A small encoder-decoder image transcriber, trained from scratch: decoder norm layernorm.
Rows from block 3 of the text decoder of a small encoder-decoder image transcriber, named by matrix and row number. Rows with one number belong to one neuron. Each number is 128 + 24 x the weight over its row's rms, rounded and kept within 0 to 255. All counts start at 0. Numbers have three digits each.
After each neuron's rows are labels from the 100 texts, of 14976, where the neuron reaches its highest value: "tokens" is the input token at the peak. Only what is clearly more common there than usual is listed. The data: numbers of one to four digits printed on busy colour backdrops. In brackets: how many of the 100.
# fc1: MLP up (decoder.blocks.3.mlp.fc1.weight, 384x192), inputs 96-143
# fc2: MLP down (decoder.blocks.3.mlp.fc2.weight, 192x384, transposed), outputs 96-143

fc1.223:128155166172141105155142137141141164130128118141128122150203130150142129166133127117117108106120107147131146095123128130149056109123147116119095
fc2.223:085078140150162142123130122113120100110123138133076150104111115139140104164143099176132123126158144131110111120068138075151149170128155152160115
tokens: "4" (90)

fc1.46:111091120143111122136126158123128155180093158064123098101120116102149133129161165126156131119124092129147154123078110173135180124067148147148097
fc2.46:130089139107155125119118092144102138132143133160124162127169094177121122110151115119132109126164121117104137132162134103137079149136184113126158
tokens: "0" (15)

fc1.380:135117149076114143136131124127105132128120116151123149154128097141109144123120085093142151122118140122178137172124128137106143136117158148137161
fc2.380:101158103203133132116155135125148111162109088168153106112110158144113126122159193142103098105136094135102077073135157124135101131113120127085083
tokens: "7" (35)

fc1.263:146143196103126184155104131122141101171093092133128078121153127124085117138112109138130119118175146153111101142116120142128137093107168096124123
fc2.263:130119109166135162099109111158136168115105134125149130142146129132157127136114122067131158130120171111176151143104166141135140130116107164153112
tokens: "7" (26); "0" (13)

fc1.73:127165144124162163126123092099161090153106118147124145124146167132144135119115110154158130170099149135104115111143121141129157136112105102121154
fc2.73:125086126136111089146104124136178168150116135115106134136145138126128111139109125136127135082172148126151115139120106137134154073128144109118117
tokens: "2" (48); "9" (13)

fc1.143:116179102119144156152161134135136140128148092173095132164129131107110118161096111107120116099118130145122128139136145134147139124129149183135150
fc2.143:168118118167113109086129139131172102132088194140123141101141136124133159140140131115087146090164148118145139083119125115108126134114119100133119
tokens: "7" (37); "3" (27); "1" (21)

fc1.170:126110094151118161144125152098130138151140140118145134104137096112098148184114123104168158103096124145131118080121113178117112146114146128124132
fc2.170:160150114098134133112130101172143132119131154160144120152133150131130126135099136126114103147082117097145086120149164105125147126156136128133112
tokens: "<end>" (60); "7" (34)

fc1.266:130106131078089164142117129134127150183126109149064140130098102099119164121142126149113102130130142153082101154129135104137149086165136136102124
fc2.266:113113100126098106106189144120111134118148171099165109172122115183135159149110132110127147136123111112154132111119127121143103092118124086142159
tokens: "0" (14)

fc1.106:110123107142151123111139077119118148117147136151163103133132143114086121148134090114109098164136112126118138094116114095163097120158152123124125
fc2.106:140093138125158154129119124144122102119162097119136154146119117134106140145111124081128150128155157133141164133154144170139143130140096145152139
tokens: "4" (16)

fc1.182:124155129128140077127081118150128169144117141135097121134142123150165156119161162133069137091139043175174148112156184141142174102106118137097138
fc2.182:106119108127114108097153135099128148134100128167151127091170125095089104119080146112162163106080186119135153118115148157109125135080101112187143
tokens: "<end>" (57); "5" (24)

fc1.76:104115144092161163110143156168090097151142099115133141120107126120126107180128104121134153060117141109139120136150123106092115131128138126128116
fc2.76:125144087163114105153129076107121109131083137129138133149127093121132140088155121117141134170131096133102134115126125105139109089153113151138153
tokens: "4" (69)

fc1.220:120102142108142130135100129128109128112117171069097138095111136086153106137105159130096104127133135112138136086146129136135171163148074115116140
fc2.220:145151151175144156110078076184143172106095133097101123099156147110132161125136134104107106169079121129170169164138128114128165117118119177106126
tokens: "<end>" (96)

fc1.104:124193122104110136137130096111168136127122122170150126124132138136195142164126130140134139086166139090121080116129158163139136151116106138129134
fc2.104:124137101081134166102133179136148100115103142096147111137146122083091089150127120135091119102103131108128158150137091109115124125121171132127149
tokens: "4" (76)

fc1.232:090133119162091119097153100162173120136140114174123128155089151099126106162105097101123131165147113129130082138139145087116122120094131113181087
fc2.232:149103115107129107143134173142067160079141133126148113083141128094129101105143112110121109134112103138106095130117097134099135126154175140179138
tokens: "4" (61)

fc1.316:115142127126140138126093102127143122101097112136146133140126135125123144157117109129138165122080168111115143123115179151129125132103143190126141
fc2.316:122102157148139150144124133140100129135138125107130147152109090112134113122155143174112136102165071182100133155192105092142094127165140096126117
tokens: "2" (21); "7" (17); "1" (15)

fc1.369:094132097142104098091119162149109115133095123151133109132155135133107121125109120155163119116144109164119120139105183168166148106135138120110102
fc2.369:140079168110145158122175133117115143134127138131099143161130128122147133145137143161120157131115145062108145148114098139058156133118140134164144
tokens: "4" (37); "8" (20)

fc1.87:167131176097157151141132110094168099127099142116156113144129103146143115120134122140104114156152110089141083120119169124112144173127101088111121
fc2.87:128146140147117119135141132121136100153111084119118128078133102108107135158124173118176167098137075140111126121112110125128143096155135149108128
tokens: "<end>" (56); "9" (11)

fc1.129:128148155146120139087103148130147092147108129160158123102098110149128149170165149165100125117140086139146127124090151145149123111120104129058136
fc2.129:126109120115145115082097119114107111088152151099122152139148172140096078094115117096115144114118157148124116126136141120154179177146150133148164
tokens: "4" (86)

fc1.330:156112104134105149134096136128126113117114107125151162123103158103119154143088160104166128100130144123147128115109129137147128148152106172116119
fc2.330:125113111141172093115153083146133112103087159108105113138163105173121165131138130109141100159085111132132108135125147126123132128087138048106144
tokens: "<end>" (93)

fc1.70:093161116154133103171138130107139150127114150181135119127096131138129125145150096125159120147138088123114128126101183135111152164153136153127140
fc2.70:134109132112137125149076139095150143160128083141115124136160123153149153108114137099118108102162121113178140131108103146116056120108127123138115
tokens: "0" (27)